From a checkpoint of a small image classifier: 5200 steps.
Rows from block 6 of a small image classifier, named by matrix and row number. Rows with one number belong to one neuron. Each number is 128 + 24 x the weight over its row's rms, rounded and kept within 0 to 255. All counts start at 0. Numbers have three digits each.
After each neuron's rows are labels from the 100 images, of 14976, where the neuron reaches its highest value: "top examples" is what is common among them. Only what is clearly more common there than usual is listed. The data: histories of elementary cellular automata, time running down.
# fc1: MLP up (model.blocks.6.mlp.fc1.weight, 1536x256), inputs 128-255
# fc2: MLP down (model.blocks.6.mlp.fc2.weight, 256x1536, transposed), outputs 128-255

fc1.752:149150158129146159141086074092091144095134164147137130145103100136182057158118104141121172126152115108114074125130117139156113096102105141164132133162127158085117139098139084131114160148104101183150122098119110133143131104130157144098134156111142144171111118154120134127125149114153113089120133088143124138105133153106155095181163096124068158169119119138125139106149116150134099132128
fc2.752:175105122127111153133107203098195142134123194181121137117094133098137106138097158132199122162137151125139117122148117134120129113118127145122198117213140130146090148133115135148128156139127123132122099166133135135125151154116163121169114126147140126132064134100134152144165125138148137105124106133129111131125135114127139128108122171119141138040132110138114126192112117111084115125137
top examples: 001 turns on

fc1.344:147118109132091121160085088103069118126111123112134097127077154162151093141158109136139133130166121138157092139149108112155100137153104076100102137113142144166117107153122138089118155108108137173086156093122130143158125070075122112107170129126170074140158129147171111129114127122150126142136109115141137099111147171159126122109159118134095123131122170084141142150163170129157149151129
fc2.344:055129123132131125143157112117131007132135105112134108111089124130136031128143139128140118139130135128131125144094087128140124129122132131141162128132111129157255125131090116132117140124114129149134151125143133061135140134145127104121127126120125129133129126113122140134117120123144127181129105128122125131136125127151119120134138114126148123214127133124132125129113121148132141118137
top examples: 011 turns on; 100 turns on; 110 turns on

fc1.16:146113141061126144142104108152125156123104099126134193122112184140105114156170113135106108123135109160151134108135145120103113125124121112165162152110101156130092134133159122149171131105174109161152138147103101181142133128132134105116130161132141160096141120117071107137128117164128140129122160132122141102127102124122139183133153149145092147108145111171145111129108116126174115112129
fc2.16:109124113131122050146112106107123146133137166116140140135139113120137150147118158119110116128127136116131143135093120127170136118137122133139148124137141120135074137110125133120077137123112125128137073124132108132126140155144103000126139124148120133134149123145116121126113031122094138131120161098127128128132121127160112126113116117135132114108113131118127081136135134112120129113115
top examples: 001 turns on; large cells; 111 turns on

fc1.739:136141131090126171135137112135137122136128055128155142156104154121124063153133114139151154180155108172111143163161152127148144143155163110137110148134147126115161084158145126144138181107094111118109142114163113136102138125147110111163121128138137104114101118117122153110131142142151126171111112111118154153110171086141110077153116115131127122116138162145111154155167109142109125123184
fc2.739:117131162142120140062077142133120114154086175174136124137163118146106160139107141108109118102118137128156147143162146140137138108113119148189152131139115103095133145134100107082175118120153088115127112174134126051119143128103131155143117131101140157143114113115127108134123109126119135145119105106135099143095131168074140211113129136132109123109076109118099104139133123122140132124116
top examples: 001 turns on; 101 turns on

fc1.528:140172137094115157148146113133134151144126119125143120150130117113109103132102094118141154142189081134097131144118172155128144139148162131133107144152154167141078132139130119104143119086107133135097105104138107107122107105120121154077113116110157098122155178093094147134133190140182136158156128111132167149108153126115124098128136128133139113142134145075103114103111101117138151117172
fc2.528:115117126139126152100140152082136164195128160165117127155114131116126218119101156133124112099082114126142139127121075111138124124107119149200135110146141136130145125124123116120146127126129141110131127136125111100104130152155118133191126118146125141127134135134124103128127116116131138133119120131144152131139104119068127161099123116102193113080114109145141107134107108113108101133123
top examples: 111 turns on; 011 turns on; 101 turns on; 001 turns on

fc1.750:141157084099111128091131111120109121111115117116155099109146129117131112127103103134147186130120091146174153108118148172156067147131155130157137138153129135106107106112159145123155134119116129127105086096113126079106135116105131151124123172113110129131143156125167159128114141147154126137136140114146122113174191102120134081141133119118133134144117177102098110126130148110173166131164
fc2.750:127126123128124133139134147138119126127165194118134125136130129114132137135135135115127121151124128121130125131143124124128121123135123136121137126094136128137111132122126138127143126127127153136128109129131123122139117157142112147124132124138124123131131125126119126133128093127125132144121167129127130126114126123140126135133120071126139127154120126129131125148129128115000127128126
top examples: 101 turns on

fc1.753:120099162080116183120151140127148141083112109146121113131183132098159141147142102149135152107166136111124127158144102105132158132109146123162128173127094162099147130119163093097147142113110070141157148111157147122101108114094166122116126090136099108173160118065103095110142153133125120129135112089124122175148124140137108111130143129138112153134120102120136143135128119189133114164129
fc2.753:134111122109139188146156089138140127132145106145127109124130148102127065130126130094147122120000090118135142121143127134125125127135113137095119130106140109125059140148146146176122122139121100123101100105134139107110131139129134147147140118185137097126100128133127102167150118135104119160135103141131124140145129141131131132098122241130153124093110125136130128168110143142050133139127
top examples: 001 turns on; rule: rule 194

fc1.636:145121122102126127105118131168080127138149112137138140148134139117130120137167146133094153164125056116142145106169182171084105111170135194143064156130115117127125119111175116145113104173154112161161151096088127186125137107105108113102108133104129139127153160160073104158106125135146153113153106078128107104127109152143149135135133110132111117155138120125080121145147169135160115157113
fc2.636:134130139124145140123082169149104160126128109146129140160165121141117079162134151104127125139163148130117143139183120129130122127121123141152171138115109123128138131126135147111123112126120103158140110154143128043110113105122139089126129115126122114126077125126104116122125188131169118068127150135142117120111129144142146120152130182078129129132110118128124154110127126098102112150180
top examples: 101 turns on; 010 turns on; 100 turns on

fc1.517:147126108125119168117117152085115135128117121123209135163143138133131133131130157125147106159178153137155117117135179132166119150173149145120117132110168138141101167119117146159136106096118103107134127104119126141143121133141123116152113128120133148170121123136146086126084121137135120149121126067153141134102163118134088100130098104169111176138152153136085177138168156116126111190153
fc2.517:165153142146147102073110143108121083139072132089149128141098104154137096101109146122160121110163130124142131108153113129124113143137132141101090131150137132133108122123149150135181139131154166150153088118119159144171158151101101151127130137151135138131168129118158097085126144137144148176130093120133129142141149135140146140114107082089130108114110130122118098175139141067104124155094
top examples: 110 turns on; 011 turns on

fc1.330:149161117114170151109095110134136150086110108148141125123132126124147102124109154144123118137147112177115143148143101168136144147106119128137053117139134121148115182126115107096166135123146086163103119123131116182123139128082114123081135117088122121132146113144138119162116183109138117133141106119124124135137151119165118143128148108166103127110150165143136136124142124118157176168122
fc2.330:076118118134110255136133158119125141143158098149129136137123131121117167134119153126116122133076145133129138131132122123126137123125122146129125130143137107110117144124134131149155108119125140146138099151129131095123130151128118122128135120153119138123123122141137134133145150119112119126122113141125139121128120108139126142154128162131144116117082123124137119132104119114138119114117
top examples: 011 turns on; 111 turns on; large cells

fc1.751:139127132092112134133112129117120125159113120150112135144131116152121109154144113128139130157143120112167145087123151165187125156150156138128136152118134127110091072143115150152127134120123111151129115142133144105148151143050130154183149153133118122132122131179136116127107133165160154133148145112143131131130142103108096096106114140082150109116160139145092116100140112103101112165142
fc2.751:068132146139093074119157156159132129168179216163126128191118149119116147131103134100125119120047136115125119137110117112087138158116121130130132141146110144126105135133104113121100138105138116124140136136157139143146169143122150144101127117094139169153113124077139087169144088112130128137105149119116105146133116142130128135169124065124127149116127112124120130190133124146094147117142
top examples: 011 turns on; 111 turns on; 110 turns on

fc1.396:151147138147131157129083105125115119138135131129092135161129167155146129162186137144100145165151097123144108118142121117131081128125161174129125152148095124112142151094135110141115132162130129130179128122134150157125088133138138123114141169126095111117141148143116106157118136119171087107108146045108110136168108143088150085118146111142112180168131127136158142144158147191118100178183
fc2.396:153119088141127186113117120136080135137103152112146172132144127124127194137110137122129111128108134129132125124138114119121132129120111111176145115159120137128132143118142123000116145130140115129155151122128109100126140134124123121139127125119118144133121126125123106136115145121151123142118148127128130148107125127129125139134139037224115120069143111126129125126112132081185115125127
top examples: 111 turns on; 101 turns on; large cells

fc1.549:153102104101115140155124136112103127103141110110129152143142152094171126170164093111097147147184125139124124154144110152123106170137115118108143173112119157119145120141129091113129117134094109141112116107135133138114137105127157114074158164128124043119182113155128160141159165127149089141125131107112138119129134164125132107120167122143048105152089122115129100157152172129138092139167
fc2.549:092089105146094116170172146072108146135154138148162129134104182126148126116102132109107131135066143124143136152125123111143131120108136120107119140144141111172161134149108114165128126153129144126084193061143140120062157155160160072156136120129140095128147120119147134121144097120142126124130129152110155137144158095152119127128147145138123117116155107113139140133084125165155107110162
top examples: 011 turns on; 100 turns on; rule: rule 188

fc1.631:166135137120151132086088137101101156123140139141141117152140142113094140170150117108119164158143064121171123115167173155131081113139107165160123138102114121073142128122139113163115150104139139135108121126109147152096104138137169116144128086106115148119085142119122098137108153135122174122121133116133125131115133169092093159107109117115106168121137124118099122166172127166138114171128
fc2.631:131155115117155151082116150074139120096112169116137124108128095119146152109126133132132139120119132133132155114136119102115105097130154128117126099114105109098143156100139116108126143151142136118085141190124108115113126139169120119165119130093115136142090101150138110106096138118096120102129118154111113143156121178073112162102114146143153134140138135149120106139137137140133152157107
top examples: 110 turns on; 111 turns on; 001 turns on; large cells

fc1.102:155135131088165148118108125097106083135138110160149125168115128116146096154109095111161180126188128156132108158123127132144134134100134126134132135116150159079132106116183138138144171154115098166146113131157141144122127117115139138147190139104094127173131103103155116135123185164147143105153107115137152146159145121133137104122146170106131140130154123126125155129148119123135100164139
fc2.102:149140140125154149120142103140140072134120113125142119131137121111142110131128125086133122141197117130145124112129106133126126118136127138116123129113137127153253122127125136113144129130124139097132132136138132213137095127133142089123132127118134126131081122125121133137134142132112127095135134153128136133099127127166130130107124150123122126107165124124138128120107123134167133124142
top examples: 110 turns on; 001 turns on; 011 turns on; 111 turns on

fc1.335:128125110128110142114150118151140121127131084123120144112080137133140090138168125158132101152157134120152095135137150164144132158150125131116106154117122125150065121187147143150168126084137129174090154155136141192129131103135118164125106136127151144123123118131189131114156132131112093127153127157091094118169117087154091123114120110134105124129124171110160132157159097149133139128122
fc2.335:114151104140105101128130095143132121136190126132132154134131101137094095149144117125132087154122138124132109036135146142148119147132130136110125106102098104087123134149118154144147141101166153122134116141151162178141097109142133204143120140162124141125128110126182109099145124136123101071144135125119123085121146095149116123129146114141137142108169141137145121142194100101131160118139
top examples: 001 turns on

fc1.265:140122144105114126100128143137123104105135081145110114118145155125129098155135127160174132147162118161185172130156115141116111121109160112124149141110111143109134082113134167125138173131140113126133116149125114108089123111126148122089170169106130126124095157144129126133124212129171153136158132138145100122137134121149120136134125169126116140099128196127108143108113116133130124150148
fc2.265:089133140125159147118111119118117136117097170107120121117105151133132187102138137132138113112077140106088118120133114123098110141123129128118137145108099115126097132074145153130105118154124109110181109149175109106110131127127119112103139112105140149114114162145105132136124123104129235097110141129147108123156126160105116133137128137137127149159106082123087128130170200137119099117084
top examples: 011 turns on; 001 turns on; large cells

fc1.228:150144143116146170144131151104118149108121110171087122107105127138170125134111070162100143149122118088143129090113134133127117126129116100147095132137087150060170069116142119097161137119142115116115135130097102129125150126121143142133090138097117109110169141133169120129132127099131159153123137123080061098167146099104125105153143095106121159147141117154162110161116124162171122117125
fc2.228:123128140128167255116205168166148206126117054150116104120105148116126243125134115115093124113080145130117130132092131123097137125129127117140128130117104135122099112123133137069171127126134127125127135107120121147145154134109120188114126132101125137127125131125121156156127089120121138159134141138132123137138130112134113134148141132147152118155116122129129113130105144104116145085116
top examples: 110 turns on; rule: rule 224

fc1.399:169131171148143127133128081107136097127108109140161069108080133129182082108147122173140131128142144054117074109121110095148122129126127140084087139143130199159087163116180148117133123156138159172121111098095172135128133108138106167110074114148096136143157150142113137148129147165130147155165108126134123156117134134094124123137126090127129130175106117146137144121145190141117109133131
fc2.399:109085146118134088134204142121146126126132097112102146113152145142120121132110140115122132117088141131164139146126155097160169138147095169097142108123151146128099111081127140162138122129134153105119093115156131017148136130117121124132135137139136135135116129150135155140127105142124122131129126133146124126109133165109116177122109135144129100137110124134143073137129148125127138120141
top examples: 110 turns on; 011 turns on

fc1.69:155125132122124129140152142094126148113123108136144104171136142110127144134157111134164118146198150143124108120107123144147140131182147138148083155152171139128135113143176168108124144158132108154104127130122148114130158117119147130152132177146110134126124161167130140123139121133146086127142113102109125138133129085160121087113147114152119157160154128152133141118117123126133120179154
fc2.69:105142121135167131132138124141091158132088139147125100190139123100129167139113108133118125129086138125125146123082125122130118119116132097135040125119161108122120101117123121132041121138128123138134135175124149115144129125134091035154123134141101136121158122126125126119105119131144109186110123121134126133135133105120132133109114124046128113191116117132135125130123136072152136096112
top examples: 011 turns on; 111 turns on

fc1.136:152142174148125180119133084150086119123095131144119130130086104106162129132125102138076131148109151101123101141173103115133107120146130151165120129152094132122127140117128074133132159117153112131151134170157106112113129101132156151102101108097157112130116098121093105153150138141159129088119119070146115154085113120117142136180140120143114138134128129115109124121125068112102106115192
fc2.136:142124113119102081128135033124108137146138109150136111124153108148133137144143124105143124142095123126135116126116146129143119121119139137188124134135143120096112125131146132161087135106118152147123156126134152126108150125139135123130122122116127135124119133124136170174128156125123164113121129120122137119122127133128131090119129133124132121141207118116125112089130124145230125124124
top examples: 111 turns on

fc1.79:185134144134165139122106077128116142131104133184107111092090126146174112153127133140103189144144095108146085135109125109111155138140122144181058142120122145114133124113095106166108127113105149164143096078133166104126123139113140150121100107136145123164147117138111132127101111165148124121139126088113101140159135118105111137120120096139146159158127137166131119141136122135107112170108
fc2.79:138117117134069067146134109114114143124132201120126143121117123095140180121127132124112121121078127130136128127136120117114118115133128136137153129169143118130217146127127117112091114135143161117127116125129125101118134124151129116127127128130123144134121123126121117130133118122122101091123135129118146136120123138139127133035127092123118116129122102118136113124122131109185124118109
top examples: 111 turns on; 110 turns on; large cells